config.yaml
color_jitter: 0.2
vocab_size: 35
loss: "softmax"
encoder_mlp_ratio: 4
encoder_patch_size: [4, 4]
text_encoder_norm: "layernorm"
text_encoder_norm_position: "post"
text_encoder_fused_qkv: false
text_encoder_expert_mlp_ratio: 2
text_encoder_shared_expert: true
Rows from block 5 of the text encoder of a small contrastive image-text model, named by matrix and row number. Rows with one number within an expert belong to one neuron, the router's apart. Each number is 500 + 25 x the weight over its row's rms, rounded and kept within 0 to 999. All counts start at 0. Numbers have three digits each.
Before each expert's rows are labels from the 100 texts, of 14976, where the router gives the expert most weight on average: "fires on" is the input token at the peak. Only what is clearly more common there than usual is listed. The data: rendered roads seen from a driver's seat, with toy cars, trees and houses.
# router: router (text_encoder.blocks.5.mlp.router.weight, 4x256, trained with AdamW), inputs 32-63
# up: expert up (text_encoder.blocks.5.mlp.up, 4x512x256), inputs 32-63
# down: expert down (text_encoder.blocks.5.mlp.down, 4x256x512, transposed), outputs 32-63

# expert 3
fires on: "truck"
router.3:549468502474485509511502483477440509526495519470471461526514527468499535514512478546486516529494
up.0:476457518459498484479505451500487513516503519537561508490531548515485477521460533485505454557458
down.0:506481506540499484486522536442471487540484515470486499490491442515535497505487494535522546521518
up.1:478483565499511530520534527482505453479502487503474506535497502519498545520461482509521485498482
down.1:484555498489547529522518481556513482472487526444556487487462517554477520445525528529509522537497
up.2:483530496517516494501501520518545430480524541491524478523512497475498508527519519521541545474460
down.2:508482525505456523499494494475490547522485490478456482509507545502499435475488474467506528509493
up.3:511538532480501526512527487502502516503488504490440460533471513463459551525515511495487478495472
down.3:450513550481465487478454505491543502508508474488472489516508461481530493463508535490506451464503
up.4:471492489457513556514486504483519511530531506497504516481488510497513547523536514560463477502495
down.4:449516499463548503526487512525457548469541485514533526504523483508516562498501452533496512519488
up.5:462502506532495454486485482510484535477498487531495495485523534498511469432482494472478525497527
down.5:521482524475440479493525466526529484504471519504519531529520500454514484480508500486503499492487
up.6:506509497486533458499499540507476538511508507502515483475475495516492480476474497491517504499461
down.6:488537509523497513492462486489486513505522524481506471464516506472513509517437444492506479505539
up.7:488460555550513493483549487517475514525445483521550489482495505488479511487522484466508503516504
down.7:480492494502480516471505464447480500510521475474497520527516531496550520489477511490487458489521
up.8:469484522477518549527477544474492496524476501501493513454487469504517516517474471494503511467503
down.8:517506477513485496552497506466508495502526498520509489518518511529514536498465492485505519555502
up.9:480484468493459508488434491460509494484473545505522514516527510465500442463509461487479483478520
down.9:520505471492483523504489492496507535464534518491477512509519505484466484522464480474419451519489
up.10:484473521534531519533503460488486476498552525448500523495512475565480512535512491495491489502480
down.10:507509539452501502534488466496541482531498504466458499454505535491502539490483502512538492482449
up.11:530490469502487496499502469525486499509476515497511473505477517483493447443441470465491516526506
down.11:521507476478451517470530460492521499504500490513489475503486473489510506536490523472507502515470
up.12:497525514459463512476469523515487510500521508483508511523462513427479523490536507517536537483506
down.12:507542456522439487510476490484508471498570492507454488474489499463537485520496503498503504510482
up.13:491489524527522498506539533492502508521463533470499522515506520491509503505542472487469483523525
down.13:470466445500534482510491478484471496500478505520516535452457482470495507470517479493516470485528
up.14:501509536526482508508529503472490482479504495491480493473536503465508541444542485481504474441476
down.14:520466482520472505500479533510523505495525480540511503557484516511463501508570508519496519474483
up.15:476482534459479463474534478527508477490483505527457521485519547561491521535500507491502503490538
down.15:513553475559534510520496465523511459539507483507499528502498519483529458470498481501490484466504
up.16:478471515489465501505520579455535497472511512479470469478529528519503478484500493443514562487508
down.16:511489434459545506528505450561467507458511477452529501498455516529501490485462506490515508480496
up.17:515499484536505447476471513525488521496561491510515454483469496506498501489447499522546492507484
down.17:489478502519471454449487513499482510530521490502490448476493479486527469510454496542501486456489
up.18:552520548495481500530563548531514479507526511480469511496494486522510497504449499559487478463508
down.18:542507514478488497512471456518479514519494500481512454545495487460491525503515531497486503518475

# expert 1
fires on: "yellow"; "orange"
router.1:468491539501451506458471519487532480467542495533507473528463484481533511493477479485512503512504
up.0:445504514459518492464487471484455487523545507553555495485490531505492482492519501463540485454525
down.0:460518483487488505541524520477525514457486495488514510524516487441521530526491496525508488512499
up.1:531536496511516533491467510515495515500524497505467489490472538469469500496531479476517543483498
down.1:500535523501478539516512506535495497535487449484499502507488515447492517491516507550503493467473
up.2:508501508470530547500458474557507492483466480492563481492524488502539463477489530489500486500481
down.2:500552504511525526553484501487475533543457487517474520515507494503494512492549506520526507534499
up.3:515512496513520507540510503490497472500537524530476512523497487550535480478482498471519536500524
down.3:426481486512443463487466509524521502500515527489506460516528461493500503444468483526492521497489
up.4:509469514539480512494518503505528493495471489469521493495520500548521476465483489483496502517539
down.4:550511538484504516540488519513523443515511528473510497478493488509502530512514502511521532502499
up.5:502488529498497551523509486449488490441543490529511545469508497498490517501492510518492466482488
down.5:538470554502509497475510543539475517477465502517504505454512504578501498514492496510505511480488
up.6:471483521506477542528494538529537509484543536498515501516470453516516493493486491464525505446500
down.6:506506525470482496486500483519524492535527545495485473507466506466484537494523482471500531448492
up.7:491461464508495478499502539479524483523475544559495473530477486516517505551505542514504480503545
down.7:462464482489505518473501533542502479507573499491506490523465511450529475510497517466485502516498
up.8:497475494477471523534458515528512521483542499491523498486490512493440474446497481488496522507503
down.8:513460508500532506483488527474501473453494529537512509478530531502539507557492513494502480487529
up.9:510505490507519506498500556525474527485523499513499525536504483525490548475519498517498476456518
down.9:508466482469511523477518500474497521472535487518501510498531518523510480502477474475525495494522
up.10:511495550482501482502520516455457505485498513490530523480540486481506555444525507513475500524505
down.10:551497504516531475480468536499498518463501507539495500469495507534495543511504488528500528521513
up.11:511491551522489498490494527485498497455521510499506488454491531531499491458550490505491506523495
down.11:515471516460491494490504493507504496504504461514500493459507517473483484491493479514490514473526
up.12:493474541501474502534523528498479538531543464462551461540493531500516503514497470462550494517513
down.12:477535565479505495462431526512505514545458475496519493516530460449513482461500498556515508541490
up.13:479498544529487485498528517478532519478473515477470518525506500526444499507531510471506485510524
down.13:510496486473535494547464510521479497518488529492518535518513571483511485489500510506461500495493
up.14:510534472441471449507520481526505483483473472515530488504473465485533509521483502498528521494496
down.14:516530539467472518510506505502523527503464502489492475504507476506519519511533475510453499506527
up.15:511515519494488484499499541490496453488484462447508494509504469501454478535512495481529516500485
down.15:484493505474514530523491507527490473481477512522451564445533516484539538505491466476510492496500
up.16:493507505507486503527507505505504511483441488540473496477527468563513477499517511506508465492473
down.16:528503524534447504527529513504522490542555515491501452529430491503514531477533491463486525464499
up.17:513489483499505485467519519445507478462511501515473491472498477510508509493494514485478528483486
down.17:512501529472502479479515459475512565494507511529534464499474536534492478515499484494511525546502
up.18:464529535451529502471514485527525470531482476476554530497497468497532465474485536510513513488458
down.18:524494507512526527491501501482545539469468531513504489550516469565518517496574520553489504467519

# expert 2
fires on: "<end>"; "grey"
router.2:511547487520490490524489511545501473477488512490478499484504486473509483532546528491536514503524
up.0:497482505487476510502506549477536541464524489508509490476511500526522479506565435502474489486485
down.0:432498517501528460530530496512492499500446519512527530468522487524479475491547487538474484534465
up.1:490493514465500458478486511525502462517509542483542491491493488498442495482502499545488491500516
down.1:526503523554455475501526534460555517517517486474513515498507452451528489487515492550480476491507
up.2:503517484494493507508492554501535524484459506471462509523504508536495512511551501456521483511488
down.2:495462541511514512547482497511506496446489506534510514497491501499518522508482475519472507503517
up.3:537561536537520477483503515504507501516522460437465489504521520480503463497477488498475541508518
down.3:553479498492551508462514467511518494541508491493515510508508478503512476505513500510547522484495
up.4:518569544478506536488491473539537512462478483541555506542526514504515482457464465484489508507486
down.4:501528479489508507460494461462478488539496468502454542517507522536486503497478512484508540521509
up.5:520503513516466511536449524545475498535483464493464501456462524466503554505532525489539527513439
down.5:518499517470510485428470524531526465497430476460463511494496482513494486516447499501487527515450
up.6:487479487464491495530467501499454514483483510551473509496483516515449549500472511511517515511508
down.6:488521512515473524546523487486531493476501460530455540450529486528488465505473523494551478500489
up.7:428498510517521476496524508535522501498488509528462486503482500492500486505500497465514509542460
down.7:460473449530522471462503466528505526514472502547486495464499494517477534505522516485501515511471
up.8:476531507488487514460540499509485464457545501484490500547485526493508521529518512479489482515506
down.8:469524503515483470520484531506509487464533528512480513487494483528521493492474485535546540513488
up.9:506523472491505475520514518473457499466536518529550483493465488529467505519505477456517481488472
down.9:484487546520549516501518470476462444501517483487496501520505469448515511482457529526461520483489
up.10:539476528508523511510445531485473468517486482506501469428499511542480498532496496498468490513446
down.10:505515469453503498544481525484496492470518495465518531524510526497495481501473510497498521474454
up.11:452480492520485467484552435558516487488483522487549497474523500485574499504514494466486557552543
down.11:462488529521520494470494496518495486499484518467489532510503527477496472512471487492544501505498
up.12:497499514507506529521515497507470504514464460440515475533518532505489470512499539499521531522510
down.12:571493501521469501480483498524504493497495463506503475497489502490482505512503505537492504499496
up.13:546501483510507518513574519467448514520455519504509535539535505518505439475450489516494513526485
down.13:562472490478465479466473496513518494537502465512529470499512509525522491474518520555467479496496
up.14:515484533493529450516493508518515509504491495505496505507534537484441496528487489497477504503527
down.14:549467463512505502480504502511493495537471492503513500498500516474498523465540477513484503525493
up.15:441473490550497493480520470488503509485456522493525472495471514504535503512505540462540532538506
down.15:450459511514527484466523508518531534475499517472473485483545552506523498464541496443531524557506
up.16:516501543462507507478480489481492459492538520445513481477513509522481505503520462526482513503473
down.16:556518496500521484503526505518537509508495516505493485466457514489517466503501491518513519507487
up.17:500549506535525517529465496482525527473530489509488501460523519487534500508494520475478489445497
down.17:501511493519494529524479543517500501525500471495476518544509497503510508503475504484503470461503
up.18:506508488478543480492518533508494488528495449496500503439528512532511489527478466510523529543491
down.18:543459465531518487481489486499532493505472454484514494520512491436483550513479520478502497519496

# expert 0
fires on: "barrel"; "dog"; "that"; "house"
router.0:493506460529526497537481522498524532504475472472519509475532525493461479469498499521487453532468
up.0:490511489505497494494534500454502506483495536505482477528485465461503490505502447491526461546472
down.0:480489560500515493503498511484489504521542497475521497503516513507549463502504513526506460503477
up.1:505448536497462495515487474489518473518485479519525513511464522481498507482498505485501471523513
down.1:448507515462503521501545488503547509441500467514465462511474471572456518531542521499509476533479
up.2:505457461519467480503487542488494538509523486514519469500498498496506461507539459517548496517468
down.2:481494517472476507428491498483491485542534484540492448479458507505540488490540494527495476531508
up.3:459535493526504492464511500476529439494507538527516519512498520487514517497500503472478516505513
down.3:492523501529476520490499493497492518473500465482522512514533489534489483542558468537504527515474
up.4:503459466456520511473506489529455495483505503492495476560487512489460472508474512521556525490516
down.4:504523497537502531491488527511465513507538558506514485529482501528460517523459446504522481492476
up.5:493540507515523502466495493482478487496517511531462531519521487477513481465514494474527506547467
down.5:499481526501483481476517540472468498515530494491492503495451524564496555546505500464504496471483
up.6:501494500469492529472482512506523447496455545477509489499517509499497493484510503504491542498486
down.6:497511474498505475511500497459511517510478514483484507490496510503479472534467501461479513495478
up.7:482486512499511513519517525468462465512465497478497540503457524517489555490522520519533519505461
down.7:512523513482512457455539468451539524491477507518489504524480496491465501492502463479457493503500
up.8:524488507518498488483515491444484555532522478495474497500515526457487492517527472527503470535512
down.8:518468481517498514540496477519499501534539482528544533495538532475499462523482467503452505539481
up.9:559512530510482509515524532512532509502479507522505498474491517473487483554512485455544515497500
down.9:513515522476490482520496524456501519539498468533494519490519524489515466488500507500485512509489
up.10:527547522482509480478469505508460510458530509505506503440504539528528488484521512494510506447488
down.10:501513535507472509490504484510451497499512518499524491483544457474477459490477469508491482506500
up.11:478492525508499550456566434526496509490509529516455458494539506464526465522527526518508557499506
down.11:489516493516540549538490557520537476490506496488490498487512499528472455511481527514480487506471
up.12:514465477490534501538488509513500458520515534463461492496455500469454530485513522467504507495520
down.12:514504448470477469483489496511532518515467494501562543451522452470540508504463496532487457467468
up.13:491481475500503536474499498501479505491510541506528526504519531504507505503522469522519454539507
down.13:493472516501521553474540476489474493499529496517517504533516510487502517477456503467501499464494
up.14:472462474533486504550481499485501480479486521528546507500458478502535498509507461506486488514481
down.14:475452469535504472507514502493499508496513438476479538515478519495499522524474467434521468489499
up.15:477445509496525477531471551505517545506503481525473479494508510489514492511526549487519499504516
down.15:484508502493520499524540501527480507544492478465557524461499500484533487448520515514545515489513
up.16:513485502450472511517538488521483445520490495464487500469501539506496521484524499468491471499518
down.16:513472496454531546518524520502470501468468517501507500501481473517474544493437500548515453507472
up.17:494475456496449473472504545459484513487520557485445528532492472513495542499496544542484531512472
down.17:508520555443496527489488462562522444456500498497522505482494517470488500461531512502454489529497
up.18:478521515491517492498523446504490478505495516467525480503500505509521473478508505447506550518478
down.18:508479459433506496508508497497495495492516495503521496499473474519516535492447510475483520490545